From a checkpoint of a small masked image model: encoder num experts 8, encoder width 256.
Rows from block 2 of the encoder of a small masked image model, named by matrix and row number. Rows with one number within an expert belong to one neuron, the router's apart. Each number is 500 + 50 x the weight over its row's rms, rounded and kept within 0 to 999. All counts start at 0. Numbers have three digits each.
Before each expert's rows are labels from the 100 images, of 14848, where the router gives the expert most weight on average: "lies over" is the class under the peak. Only what is clearly more common there than usual is listed. The data: analogue clock faces.
# router: slot weights (encoder.blocks.2.mlp.router.weight, 16x256, trained with AdamW), inputs 0-127
# up: expert up (encoder.blocks.2.mlp.up, 8x128x256), inputs 0-127
# down: expert down (encoder.blocks.2.mlp.down, 8x256x128, transposed), outputs 0-127

# expert 5
lies over: backdrop
router.10:555457537445473529484503527490510458455412489570591549375556440498518472549422536618446463484496454469541591460529518500548531545467614480495437447464417495447507534556468558603542589538434473438569477516538534481494471579517512590555548494569539518541644454508492459479576511549524456527514509497425544470488452478513611514590482516544506494561516477514528468487449525542537439564487
router.11:498477573517496458462502372486542513549467511464508526578468540443438450467293463500497476529432399524446413413484568558590499405440491431416540462572557458518534443497568456572444504467455410584473511487474569476445528547426509450568434505518532514540473494613487485562529562542419569454571613622480452534474361451482491547397486591524464534524488448547543587501456487462491469472545
up.0:447493609457666474436556459486554467529433559474487493450554508459400486535525461490513561469430415429500412516479406641581539578511508465495444507476521519460445529539370522491519494596487492525523534496518507556549591455513538486508470542635527485571446360522552581580541500564520476474510390544466442503464539410451550507481500422466491455508543508477534382579463556526521479466430
down.0:446489470461446554519503517513413493491574495478448479467479460536533557439483453577563456496505581595541475472544509522398447516529406473478501488510496545460559536452564503474511495526598562471499543535543540422472472447590477594548489433472454423441526614527472380494524498468495557515451579505528599485479502550508401514491458531470562527493542571565474566455518460521550502538542
up.1:537539533418469424415508396553501473577507493528537506444481476471559461510577568482474561430460518356589527410545502485467502549555469469563498525577459404481431528563515499476430534584448509502533490518509470458487513576536490567476447471488451539490582480428566481510522495474548426435447476544493517504584523584554471486576390538522344538468445538459568410518445559528548486499515
down.1:501505611523580504530482547415548503427564567489460543540529651517475460553517583453531420510556504544433489531542416534457408473478497572467481347448436558463498454484559465442539472527553461468455464428581487520485440444449516443512536536429564544506439520470524466464541466476416498566549549407462527420457495521474548539552549416543538439519518438504451552407522412547527625536466
up.2:496437501520514519464504452497480506496488517501521451479515560444532530411495557492568515477444493481527540406592418474535515477505449520532515395510532474512478551529485511460484475651561529512448531494481453498482571522518458451446530534528526529471541565469519471485501429571521494441555539565485489434485477449426442444542472439528581484533560484506604455589520543524427542421494
down.2:524493492513544505540421539468491554424442551564530501552491501479438488494508428547472488558559527556556554495415509508486523457469445504480529380429521403507437485533518478530508441535605453459444552554554436516516474489440500489557454501508575456500478527584594487487481557393518509468469462461520529442452538501534517548484569441550533523506424437451477539445519483533470530451538
up.3:560503553514444431414577569462599538541559546414479466537458469540578516449432442493567470498405554446481512513402502451524570544472577532536508496484517570451522508422508453454444408462458593460484476511526521579483501484487572440589640439475468484483560466531429450500578493596436470527540601520569469436477578533417502468500559533494549388537469554578512572470527432449452522545460
down.3:517469516486542526607418395477469472435533435580535585467546479559484543495627577444501556498558438534420509525554569566483503481497351500524471496431495457535480449598414515554484611417444402565509477540557471501518491486494435468406421524594567549558401503427526519500495508515444467451435486556473527530455467588566557507534406421514402616507522491434405467578546503515474481481502
up.4:475500505529477462540587473468632579546469436417553568455511570593474453542594448455562515384509518494525454496525490544579475447450519537475449474522495535438451492488535508499524464448502600473463540444598457502482590415534496538484488478479521449424549444502561542505426458464574542526542500556457474569479444461489511475426475458467463550496559501455468416575612482525506463550458
down.4:526504529483476533412440416499422473511480478473456456438466520391583534500409517494432456529534447522533515476479546541345546571609452535444563492332563467514556476470507501454502500513462496472468467540494613493502463547491511507454427490455466537502545460588442500512575526435585485541446498457596583428549479567529539584517520585451424477494478462550502519438518529502549511509432
up.5:493506546462490512542534511540465527385476441540519440563476545525586505492534559515414528464542535532515467509506508545554438527521529547576537506560435499521399520403400501540541435482499466657521421530503456501433444435528499565490575533405479542481487543478510511515473519434487501483577560563575504461541510415520448519466484456492494490438490517478497571504469387503447540466459
down.5:564514406424499511503501544530511606558461545523498480505439483512533571476597541557563582493503499397493570433503413453443529519466381494551449595416529487469542581478583549525437487458466491455510516383506505447417507507486509467476477484520441432540572535500462520462467407492571540502523408462520435464425599516527471513502484493552536501493488524569454434447482506544500437454532
up.6:516443387552473537616498451429416501532467554537537518573480562499493562515471394546466466474497527560460497624531469455531530487480612455555495514439493559514537585478495549482499472462560616466509495524488528620524470504473483487594481547490403488489453495441460465345480516562488476480456547392516498579615576575489486480508463422474468458512545416528472535471574420415528544503593
down.6:540591514528487383409486566564534499439536460452511444466509479518486486457557601451549522555528551500504474456490546551491508558547419586420524531522507358508383483566524419481485462612478349533466436399547426425480584492467428491408480450467566496492494504553529606564560581486531528505478489540576505407462498439424517508492451532516546506454513566497584494484498600515529491444453
up.7:537483531494432472411505437470543545494531519567521488516520524488555499400491515475502574502380517459526542383541457474488463476477463501533578394533518424458419538484509467472484455619563466488425491417546511572469537459537436472550537572457523535498488534530488449509472480554402534437458478574454535503505475423479491499587506391535521551423452473486620515580433459546416565542517
down.7:500578562489472521471501478548541493452498554523501464508453503474397575551460539416493386498569487523512528480460562584492487614525500546412441483544434439513571517548559466535483468425479444557546479521518494485500512445434415507495475448570562435530567457514493569514529481379497531574472523516462533407517519453512461555511461464453493604543476532554469429386597554586486483483529
up.8:510578538515477485556499521503553534433493488515563505381445602485495507511535574481464469482502614466590451440485520480370510466549461539476474469553461495469473498499417545522546467569423530452507560455522465443396491633558477577475438506395526491537646472463474450538476426428572548513383445485484527456452578483585477472460446523540457531545465593437511458508434496490456438480515
down.8:499583462556547454463444500474621527400579578416424467398492465542543458505474541554537568524498532553455437459458451508421504511545482561464462594442512486499470503521593432528416411603506479589470520453556507419493521512557460534459492429461573497466459515423550597558545542442481540498531439508532572423475546477544551552544491557472519461458412492473590469494467535519587564564462
up.9:497564414513469543502465436498602474497545605532429396488584579522409573488536515531444441461482532570512624498527508541490490533535553588439511373472505449422498521567485547508542477571493496535607478486519495614457500506496446485518549447353507472522481554506401496485461546440496530499464406558518511474518520581520516522499554481470480545522473427545554465568568369500489500500458
down.9:512491554464559647463490509352427411444527505476510566525383482556511480571463549424507544473546473470472441507550511483550455493436413518533517591606471470640508511438573515501450530459523513456419472555477536413558456443448482430452464546553519474424512511494588485493600461496394516486538528478360461471490458460503569525451494425492496499528523527420434443437497557475441571493522
up.10:495603507405528560495474533492485502517557496514604521538546493465557478468517548564496533530477489441458599463534450394485448430473397493461451490531447475590480462496616509421491507460433557495447529474486553461469464451489530427618556491495562569431439576479500508555529507537533549425523549452518477601521531549588536502572463489533500416423491495489511508477463494470482471560560
down.10:523468511577456467469455479514554530443490517512539435429588531564461526508386540541595467440459533452406466432421570540544519538548539468478556531410617572526514459459489452518435471420484490574504578450467463563491518590488473514540479477627564460584505425496472489485455560507476517604521437506605478548431487502446467522502567566474465490610452532507511579600525465589496527546499
up.11:569552499523506463501441413536498517460590429462545501507450544482614562552417521478473418431418508372601492421487578588445529423511501534595586463499573345546517479470555482432424434515575465496474548474494515486396567504539429527358490535526506455502460447465456473567503488547492466548493532468466565547458632582501432542499423567505471491474498538577578507504429519494475513464440
down.11:532452556511538508510480554421531572472532562534463589530511556493344510486607472514429512561596485498487563516546418515492441503455507575510488440527494457457407523506454478451541471551488424518535447566474472509384579479488568524536593470468523476479520554510534540489502519419419500572450531415559538437574553476599518465456442431554505471482456438474454425474496541496475566533568

# expert 7
lies over: face
router.14:489454589410570518480509497488483459488415536410464493445383470492481578418381502521460454492442503420535525478538441494483461534502561554557506438515481461616503614527470510445444458524418498574537532525560498529542515427564427501447476548432498421426485516542501510428419495405481440572406504432457478569451481503510367473546440464472519563500447427604527547509590525562576531479406
router.15:559478497550551511597542522558520549503412529525567466498468513385551463514404582530527460535497432370540426444486539618459448537425556411556511474479447562484465470604524493540468448476488428425524587357483510489529525526494536504471505577475537419417466538516524447507502528507522431432486568502521523568603434469568527511575459495498435449538512476548657470487536525489521549507545
up.0:501477498464571529535554442458526538451551478489500563492467524548495543523583472412570554462496526589441455488463552460428564440480370513530460562477527473538531589494409492521556506510438545509550468504455462540553582460503561475449563471464495526536487500564578455524439482618493470446501523527515552547609583568513467465491433535462461504463432473586579580462532436450499493538448
down.0:425510472497430484516519480487479402467508417532525520610546481435541451462601444454515496594526561555496413543475503475529453478502442502496474513438529442522508427511495533577503392486504442529479529490515537516592479540576423525512490492490497440464515526507493560498493579467505475519484510463398545557480536527487495504513542453504587435579462461512538561444530394502579493497562
up.1:431530419433511492461435515513517457480534508471515494521523487508546590433494484550456510475494526429510453460451559465480489500583509471567564462497468515416629623386551504556446564560533502494484311531502496555524545480551503566462530502476498574555538537459527494503397537470466467483375524424564472492496577450465577512449483556498468506516510468555480505492525531517470538544630
down.1:539453533609478501543506467410516515515468492461470514490451497430493416502516497425526543545541549535560520518537497497436526481539493588502527453496537504545439482537534441425477374444546430497415521501482482551455527511416513463603549431446547486459501473520553443543594541495473595535591447486400540508498480512492547432553499409511556496510448547479510537492551486475469467488388
up.2:598502468533354484590510457606495469510462509572381504548523463492457456457558567484533530530493562541463571496397510566497532503472515534462539407575535456568412558537487501534524509484530551499496589477492508538612490484434614476481524578505511416570506513445515494463486520477461643546533555481521574427474527466545554488557505460503576488466565513508510433532442404477474416382469
down.2:378527556514578464325466541433437674517487601460488520464492449487474528478503515444497428438438564508485498432541488505509513552437470510433479529469436496466498419539531498472448493509556424488567464558520592520466564449537506487592506532508486515573525443504560523565473532483433492453572470526420574624597532527489494408404455467576470594541490575472591594532527518429489470495407
up.3:520479553526532542550420539522516443503550373532490509459489500509453542526553520490545524484556541479551491382492489547444428505509502594558487504482471489439510515523511540474506494593519544550431520451521517566562478428475524512461510478536494431517482455457460549552573497522558509421425390595499468511599483578482416551361482450508430516531449525557425551532596468548501429489447
down.3:504532593444526487472518520491378547470417502518529557477449504516530528387452579585482424463548512557522495465545575515535477501490433443561443536529433523532502486518427409461529545434588481527422408486476501439480467551444615491496538439435438516517442578478431512497475519568393504490563574483533580557475466467544533537521495534450526475444538498547541493555524484480485530504458
up.4:538509439474439448543525567497617482410487471478528522490447543487402539544495532352543477525570484427533506519474521591543435531473528499499475474523424431549365509549485419518520445463485439513507353460446543598441482535485534439599539551414495571594536451535562466492513440439517523506477421589549541459469545417440537496589495457568497517498558453532504489510507470558565439424520
down.4:462436514497541584488465556498382557534546591499520494493587447532553471423560403598448529526419509530541469544520506462432530529485514587519441484508596565376547529490474477480530527488528507469496666548490492458598475552572484563395512515588478510437514536481416452370457572522461529451465476313478490453496443487544551522514503458441578549502517477445472482505515474477523614503513
up.5:424461524563497425506481535512563530610554551491621462539486483468485497490565422443490491489549484444520462443546486464542530506500452493566493504524551558450581507405533549473489494577549527441461496490421428572419539519538620555605518454509426441545580544538370587547521462420494426484427410498528464525529527440456520439519459612520508524555497499494500432495480512488425504461434
down.5:476542485516496518383513490536503540401477530451438485468515516536549557562477529491392513490443544540503485541442543520583522528577534449442450497531447466581431465473443564491460454392557504538494539389526556438470507539370486567512528466508482462433416379405615488456529503452506548619587533505559485508499515617442452488585544527491514442456502454464419491554509439527564478484429
up.6:568488398463516543434435502528542559562444510458514533531464544476472494510458566515559511537432407497452511466494465450526520498447538416444501489591498546507520475509482463460463516389517451546594431434508569500510571409389501470533497495465577554556505487439464521466455498570477505507537434503489496427560484574552532521540543574509452433548525496483532460499453521403484529433577
down.6:486480568516474453495565441451510517422499501507513433503519503515502560488505401572459538460523587522518523535430547500433496449530494595494490510481501424502543512463480498501472488605559537417464509645502438480471450626528519485470464515519422443452468521540519532497479507524511609457399553479494436515550516493458468451483509456502570531480377454543432556553532452643541513479465
up.7:459473455479499490537540505622432508511564466495498489515490559587513527471507516513543484442461461474569461556478490552546396457588573538431448570422475464467417511437518413573449433461534478502656509533610484511448544444455484528580530488438520619471493490406490528492571487430519561624520518473552432478420596498510504441582504496481405514442562467490486442424490484570518497575505
down.7:477475535469473471445506477570567399445443492581578550511462448471535558487453532543470526583485374412394516454452497602467356580458513472478526428492478463530508459523491532494493559508445555532451451567510548538431551546514483483445530540520509535620380503523508532478479399447459426481466420476457594499544402511499496456482508533479503403527516444539552438482452524472485555515529
up.8:466487479462453399532525535554519529544443562466580487578590508453530576578467479422418431493464489570463487451460581521508494479547462499534600462586524407526484498520575458588460590479527506551460541444575556461492398545435525533537493475454490460495508574549432418549578491496449518516642586605560554431401445552406503589530534494529458576480482505499506516492476442469418474506486
down.8:361400590561498514515500534589558500409500494558564562463560501568438501456573581500449506450506539496513485482489497503490529530522554499400530448462471473500498532566478447456479508417608535524494454516479518516424608587467520392446451509516489442478489507487449539444415468442521511483438511465523467469494591513487531560532517533530541569552518492480456501524571514508529471386382
up.9:451485484525501534453542558444528512470524510551419519488448503463590514456477522471405468523544582598455537553495520477580593511523555515464486566479459484516492551507454499474487494486473541483495435420496375501418504559503489584536530457445433521562468591481515431583456530486464543473534517567593493566513463485567494455552459508476481552539633570473531512554570514480468469467469
down.9:544474538425537526497515464446510522462451500448503513578469517414572490523519560508542573461472515505534473534522504449435581433439495543511484501539546464483481484574488480431514510506625382541418582432459463506469444470482578525453482491505415563468515494556485496441440426529472518378469461459469505465510521381532519493539421561535528497551494527458475551483517453537472503530465
up.10:518483465487508506557569447554461480546475468456521534463511517457552457534566477518558559543476448495551531461550454459576502492527421479372509527573539512413491449505441498521518400532460578517594538518432529405534494482508504549359442539564455463532565507520532524422549367482499496483443478578537467526439534526416475399518466561506455520518490499433444459595537380454496449493472
down.10:510505528488451534549499495551451509523479455450497507456530463590511406455510510497423532436540496438588510478479584465455500591539538510548567455605436562476497569525524496416458380435516590555472523582497586438482435511545516541436578518496475465431473500540543520590526472545543499524483497593479439494420559547441501544543402482488615467410432477506505491523461469549474528479437
up.11:516565567506531586501501443444522454507444505494444415488471532496443447583471496549499625502493542373485550497497501457578470512580475452507446487475458463564486431576480529571485465515477483490568493477521527487449513367450446572487429553533458581527434407519524485540515452452478462461497515526503492524522494510557520544391511483493489510436555601465444574462504442540508529527562
down.11:491532520553538389494443446532392441507469475488561521451513413496475557474558482519627528570479390593491476487513555525453416539549477511509519508546472498494413485478471472578516545578502470508494495498499486577513542615428460513490542482515495579524478525461532521440459471435445497540539488542510543517494494520466466479457407560505487397528447462521541397505503520519478513443476

# expert 4
lies over: face
router.8:520449469515485506454458420453491562511434614456424449470513529452474500488456384470517514444530417497588494535489505515431612540522451547528483564488485530442500557509430498466553487479504571506453516524476508559460518459512506577426557594462509500479573543486542538575593420494525515516392550462555469495572488505413460440481478457544511574478448436566363476552551516448556478523460
router.9:523525530570447436455546476502551540509428570426476434493607488562450541467462543485432542448422443498560574503442499441499518508506524456498519496484518494539572475507455407514521573464464495535422490631447530473598421513529536489477499602547497433446539486585517461461502506463496457523428555394497399486427486555467481445458491476557436535449529488562418514519515576458550498467515
up.0:487484562571508591529488515506458468478615435440543462503422531545516487568546420407484455526541456377530465412543473546523531468481472550534494590512563474481520503545602587540481445502603461443531428416477562526459386554459467500472491399503540498566438473487557481487470521548500466523512430540517526483518411419492479598471427447445593483438475498510537554522464510584501539529504
down.0:482475478445515480438485504505503550468496531434474506480485430424542546519550594458628596424466480498462546510433480510520581478394440427460527405509469555477496433517474514460547413518428518588421467377494495502552542481649454437507488589503413566514546469493498500500545523442532513477504485520506561547538449484468494506449491462561508496553464577511549505535520507538431362478538
up.1:443610489515481511526488442598518549495438443455533453466475559590495521547486506503542538508553459489461424402531560519509515432561472525540517506460469510354490550475475487476473454518493523467505427369527492508499479458566510542468417420500441442432438584497521530489507543465579516431488539649500506528531528511460471421483543478552495565494490526561522502462492586517474459454450
down.1:504573600461452496501452543474549508515518429587560536562454560490511467575490384526461533548531524444538496483564577473412409512490466496543409446511463555607531513507496492564611524472522513499516526530520587536532473438446535401581486518395586461419537425379482438527554589518568552482457502518520565447547467439511606563442476449435512344516491478525471511386503464447528570548528
up.2:480492474399554469544541522558519650537517534468511529425485478463465433479541535508472541554462516568453448503480608498436506513575485492504556455511476495508494543448534470536570587423576511438584484494501502372534482578549440467376554586489491513491562531451485527520545523425578460512534578472395558463437579447469552551452548547566349477525502522552579485469468522466571482492445
down.2:457380487545528481594549480457537411528518512415584498548490483488553553548388486475537537450523448499481464464446474490518462575484561464479469582473502531530456505475436460473393411460473483549430458405547509556569447528583519480473419477475523514479482504453492445522448486494428539513399466579602463478623538562512498531505493448472605588517494464446463561583513477521484581488496
up.3:521428548526454462535462537518414470497458555626567513558437409452406468454514397563451425430553555601413533587531526522533482478395541528530493541450475463468504478445566598552557539536564528516543462483562535521504422513480557523569488399510532541482494486461421494436500524543481446493508547426506607531562541597533522468488484554438472429490589433535504543494527469476566556549586
down.3:559461490486580501493524463504523485593525384516526474478567479543539498532553474484480503458508474429511504588497518576515533543453501507493455425483476445419551469534487561410487501483546611555509602552430488516448535547559476561534511548547404466562474494451544493435492459617521503524606482465550535486492525486540456519516466444443533471564476562480398486466521438531512510475465
up.4:467451504453519518647553484463474419495430411511445538499540562524397500640538463388481508487505546470510437471504460502555501486481491507495561532587476539421512487488502468491582571509405435546515536505550570568440529457571483522407493506471536469517472535428392516530618552420493508415463475475479425528490506478486472542568443482482524445584489456533515538510402447522427592488476
down.4:476479502483543429457423525547466567480562581539492437487410505439512376397488612590490563482534512493561417538588543477496505497492519465474476486453558495556500445617518500556524448502574433452591538482511428401516415563484506558514470524466515559541448541585498489490441496612495489524482459530489468414489504575577591378492522495548478533511528514492542491454624559507541460526559
up.5:424495499402467566509524544411547519501485419559510492512484428546497467465524483543544526447402568456526531454527483514568475533476468544596467435490533444476515532475511538487481564513470520582568510527436541526448550540520501478464397400392513484446487570512481527405498448540511498438540515532473475518493551657412461572495506466486450555488506458509500545435498500522540437479540
down.5:440591565525598505479525472485523499507543568482421467487549405461525474496453536386468581509550454424476479548496443482517534449539566478442540532563481540513484485529566356507563439533568526517425448549586524532597464415477548453527552480530466501459542428446516527490529584493493550472438485493511532465516479445529439469449535545581428444503533497545510449511522456464440487485591
up.6:455568469547578496513443466482509533489620492573456496491467473428474390527590531548575543473508501507461420436488508520525507503476534445463508460468525589489540539497462501565580535583440446399432473540505526554484521533561519488462491473509459453537496381532509533481552541383476516532399511565558428547461512563540597505528453517531519577510406529518480563505503497481537548529440
down.6:516474510388521586441506420438543427517384510428563492481561465473543495518552477535510447590450524542588439498554513432530509462493540545402468501526437446500539484568477537489472471473508630517538487456561564456420480535494544440578448491454564546430449541509450539515483486545581593470557500442548520480522406531449530589513478497505484538440521559440487565471497500455500458526502
up.7:543498481504482551599486503525457563538407435521454429426468594413551503546487542442565489514553437539357490494515542501513505445574465545552519566484553467429443498540512504498554497474497533552459451512608510461451584404415429611489563528551495453479564622429499477550491500515397551508571465489537532534573487456524445532480480468473466556521520566510478398449584461513478366494428
down.7:466497462531518509441509562467503475412451517424477468491548563524494583521523456476501542445534536477452561508530482475427490470401488505529463467532540538518537550434529512563565518480526622554564512485501529399546534467481561446581498462451484479609496431501512532441468506529561618489458568480435426441459498541489641579437582495444548445456461513609468548432477607535494522529451
up.8:444537393397421568488546554563520539513439399485499499407478469553490604494452434501647449519395590492476551535402466507531478486550547489555496477593489504525568541562534483591479380529515469521551508554491503483465573504454477489534515508441525584545510465484495454546427631486460506450441492531474551592496549469482546529444459513493512381534483500588511467437466484439490506510480
down.8:473504599420596465501479487465480584467583469523527572538540497458564425503525498421454608523517448476507494459518525529582504431559477454443443485432465516436491544529457448419543435497559502405532359513569516502484468452416478445560529559531549454574456528586455471510558481462518410599577461549444469483510504543534537496517490457471489487576584500475551503455514510496457474506553
up.9:485551499507569529497535562499441467565428432518535508461455484445403517496532463456513451458430442562483496499473468440565474482527546489441519422537476481557497487511446585447445505484616550448476481469445484531526545519442510454540563559523574497523516417485500460555506510570452567450503446552512422473603456569431565479344469498486546492496493449529555375470460418525482458509484
down.9:474479491575472541449438539480472484411544423457486501606499539506506489471427518506537502580640507489489545462528513470514560432440448522459436484527512483521483477527560428469580436519456470612472564540538629437476563443538520478485459471540487477511566478511490467525521557456454516558532502485517561508540445462520501500555509485478457487442524582436479635467572533411492613412585
up.10:447494384483376458529477433429509451480494541678475542510498528464503518580571544530475492517537544573447480491577452450494495483459491531522461554454513506486470472527621492538461421500546530389558516531445437498489505514402519501472424470496487498530462526466507460567494464525534483549482490481520542597603445519462498522435466547417553490523552515524512616458462469480465433450533
down.10:447445508506501479523475487459408602461452494629532632471486505470449477517540493453451438526486471524485477581487506502464520533505530548490559478499487528567459611492598452517474467493589533500423562483510489484487545617522480475555472503508490495534513437362520539477497488562471544528527492551517566505539527434529532488465461472425526452460468538449541463479502482491499479438525
up.11:563502495530540444498566552497481423457547496535600460514542544514509462445400536473505464578557483504477515445511493558510459540617459556477465550553448507456442379566520523580545433543528352498455536424527438431390409532473467413551504505614537494474516544628480492505571522472597467456572486555538482531398528428501475465543514491525531510471563513481561445577465494504561538478480
down.11:468475479427502544496416439496492450499502482491521548452527501553492524550503494578485509471427481465538443457551576438538550479380602458494473427540521545457509586455434468460489532505433482548637494541516566594468528480553506619592554505399475553509504476434461488482448473551447535511469495492445512537604487500477583533513542526496470418547402578518562525356511498510534505514522

# expert 0
lies over: face
router.0:516465500444399520432586446523527506532495450437482394441462470487456495524473409533552473431560529449573532475470507396567452482509509491503452491455536556438600587475432556477552478512475566516565435531573486588513524468533473502498481438437395487515480468439477574478484572588504540529428467535469460494545549499448491437451498472506479523525530479555535487606642609501461493569509
router.1:487496494379520568468531558569446493462461477506565488556418527502503418452424482566495544413499487453634436477440515553457452567486565467488400520533515569527522513534435502490488495444459487511514487423544515484539474515508436539495497459485450540477561452478501519489500461492476512440490483544427510514524593538481477459469605558492527485520500417538412446436547453568488532558495
up.0:461535483484514438465437555487526594536482516520439483410471513532580434518519513543523534565460491513515539472490515451518453503503497533554536504601535485494452501506521375412600432511518504537556458522499609494488489454498458478490555546439426421455500499545467535494492497517457388474410468544416512516512549531519533422520520525530363513546548552605550483495480544517446497492442
down.0:527529467526527493544548432560462598474469519546546454532467564548434534471513498606489472468439482497532449552513449542484565430504433409521481510387494532507548495452475518499504505510553491461489545413516576433462465487537471493412469493526517494571483436576508496488464494435466566485409547466531463499451533442431441562426425583382511452512396525355576562444473500534573520458561
up.1:489501555548568433530437510555526509486431576478593576517532460466525525463593462451494516475532548472452481458417466491461561489526375563408508554505417470458383539440474527598534469566477494470428589435588586511444602461448510507601462526494467505458538492502451547439589531566523480542430478491493489515436477447442494506571490504491487476457531448418681566455499467487538528558490
down.1:551474456458346604543498506405529572519528532466431473607566480507539488487500510570490485534420469410489585511493430453478472448501573449527538437500518569472468541593467446476509509518443494485547475507476496521504343458444491443471540525535533467511448457558517471536438561495457593420585593459496468515525452488547554577438507422554464484485453490509458517468478563556504425508549
up.2:558569449422471530466545533484476630539443568546527455490509504454528491450517484538454563521491508563530451461406561564482541436477464535493459503553389575480495574428486466477577462484556473551483469430392609424571511518554452356545524518464497530444516555536474478440458447528521455429470486490407500466459501396516504361563522568552458477455557483535488486473488586501495552528477
down.2:388525500598531392573596560530459524490527518499464517582490422521421496486450536453498444588464543547567518532548442496459525620507644506507591489441560537479449536548512498493503506455474575569495520518479496491531588407505525530466472509477426428550444457561513470504561594463462485504402583489524476537582621479559421463564477487498515545489461532431409527517499458524548430436477
up.3:430442460408566432533524500486512576503480470443477452473481460544578551608529472482469550454456498408610473477439477426570541469442477480497504545506476516554528606515490522426609439500448627483544545538535429504528571454523476487457488473466409503524454464478461514522453521509413499520438415537443413438385507466525546570505543512505560509551480455422549539530520467533519551505435
down.3:569485464510469526496455540484515449470567495441462530513497519425418416457452505540485462514562489524474609476524507531451436573491489556495457444585571419490453552495545457546470464507459465575521483532571489583573492488463514525499393498531474498497521507567519475506454484515527420559553610496548520544604477475574462538561555552557354453480547543611540540489516550550456491579449
up.4:548504501544547479547499549461442541541603577532479521419493439450490556432533519510331422621464537537473488576470423549386523504560521552492503514466460497488487473499496566491566438502517571508526527525473486550475450547511453503498495543492604448476466567565520494495401569489488538483471548462591463460541535521452419461587526476582509528505497512484550459546582433392581440491459
down.4:482497513491384532423573463502541444504512568480540479543523500459455438564499525436476505411493449516490506484498471459597466495467526463581439531519508544544463521498380486508366562508531423557530477548514515390507585479525472476474575460446476590505406453500476534506452522507450497495465534580433540545504495451530486500501437509427496494458488524427461599527513486580503503543502
up.5:522514505443431550435425478438492453433496484475460478442485470549457467460376552494509477577466512536435469420482493474504480541491578537582546523584457449524458472548485467521462452426476359517556519481361573516425453457471509459476493458483523513420570555576555495514488599524386413579458482556453553448511447527531566539399520513528489599581521534530537555566605420517399478531570
down.5:415475440487407410554532445573516456479322500512528552491436568497391592537493504489511451435387393478491443457425437480509541505493562492456548475545555491539525565505532550512462553538536490587505415473527494646379544536427520535506468493449549500504520436572462506548592583437468465415497464535502487496589393548456501499439532510441514511542490511519529532523531486515546486555549
up.6:535571545561477502519515435508520504476413479463526442464499408437538587466407451536488569464444519383512535483543399553547527552451427450539613476547562534580412452527512570434480462594554505532549390617494465457510469481558564483426572542395516453597467469456540502567453504508503444527476405445448572529509496498519387538550469482513577460433393517513428424486492452447580573473468
down.6:484531498559552510562520455491490533525538505466499575477583560558454480564500454493564484540553466439383526526497503576488555461540515542468543456498397535493529518540477472486506506404497477502488477304438560534554540497518481513404489536526477489421493502542531466451387502486460475523390547568449581504541537551430434459585498468464482502569469503526472526458508569426565466464527
up.7:442463448538478503573447482554443574474487466436379483479467500568567497488529436505494432551462631482495428535429522512461529531466398531509567477490460472515458450506669460498421527558540503461575559560405472467510536567582561508499449460399558515429442575504414536523450487479490486565499533524566577510511536558553391587510417655471513521515560478453415496579483467484417538540504
down.7:429482454615468511456432469507493587489455405564492400496475491550501454521513461611482516551499556554535398526486469554422561512524450547461560472457456512414517444416568430518543499611494475514507566528503435424500519445576487510581422462481542413552537553467517531546436546548426558524484463543471568483480516504521558641591482603513473482509561502513444607540484496443536495524513
up.8:467483448405491427542541436515496471440450498434565603395479518508467666511505530520471466481598494490423537499425529432508509499549508511570471468463526483537571483546429550530496495589537391466516519474489435553519475507541548538534579468555604472531543454527496478519399541487562571504377503409442426471479541549481571604492463458428468536468490555483426538491508596586484468488486
down.8:492513447567467449469463507568479546525485472567460502540497539513472373429502589510543474597503510525537500471585426538568482509438385525442521434544493484487472477456608421492568531435525533528508488475512538487459520510424529521539483462446491531491509561452536473506562523453489525459552527587444648424550485501549501504619477470487543479422489500512585482544508433505545477483461
up.9:462494467609517546488479540517464508612465458470481553504457508507548510542527503416432468606506520557440436519511527542491531522431515553551530443572530453585487420450465408472468534492517486443468635475479509529470527544562535439450523473533529564519515479512429507509573452501468646538451500526573584504436455495576552486479442508501357570545595487454529536470435460491457430469436
down.9:490600510526480494555531539474536475432502610435561503495483548494456501545482527451556542462401584490432499479436470449635528484525525463473511583483510528536484508532517549497443571524607532504492457549445543345452511485422515429502576429518532478445545490490586492486546460450493525507540494437456458477512545504450472444494530397525657532395399474562440389491517504508528514463521
up.10:472501535463484462466537523455573506586443469611445437462508522458424494396464469472434505478488452455497497505451454518490463447506530506500528503510512451482471551558485485528537589526538490509419389620470502526528443457508555506457593523563500443454423582520551468431445587533473344515628567458447451463544488468484495517460493418520525556447497499511506515511579538490501530522524
down.10:500538580524581519484497530453539494414428525544567505570510432366538476545606576528499504526457516535611456482445466462504543441487546433576514469533516466487512393451461492522563439522509481513447573448506598431517510444562527521567466488508450483568560493557432466534462558521442580485504422529437497548458480500542506416550520486519550458546539501496449524399485503510469482550505
up.11:549495455422494511510527516532546585489488540538464497430583506510444530508507498523495540546531567523512515508567502431392513416420531519531561456569507514434549503459501442498601479475466521528574488565455547445601522470531515505430592512467516443545449463511458454475576411459448502458447520504455503437459565430500500435450524596539402485546547542582509529484488587453520445445469
down.11:531519564422470529548595454514463556569509455587531522406501494468501519427632494532526491510475546509526530440496558532397527446505452541385472477556507491496506508482489475531451524484630489445532578505460519351518448437446521521415466506534617576382538483549511531406512540428463506428451536481469570428530458550514508586586501488558547523495482511531499445456528562354563469525467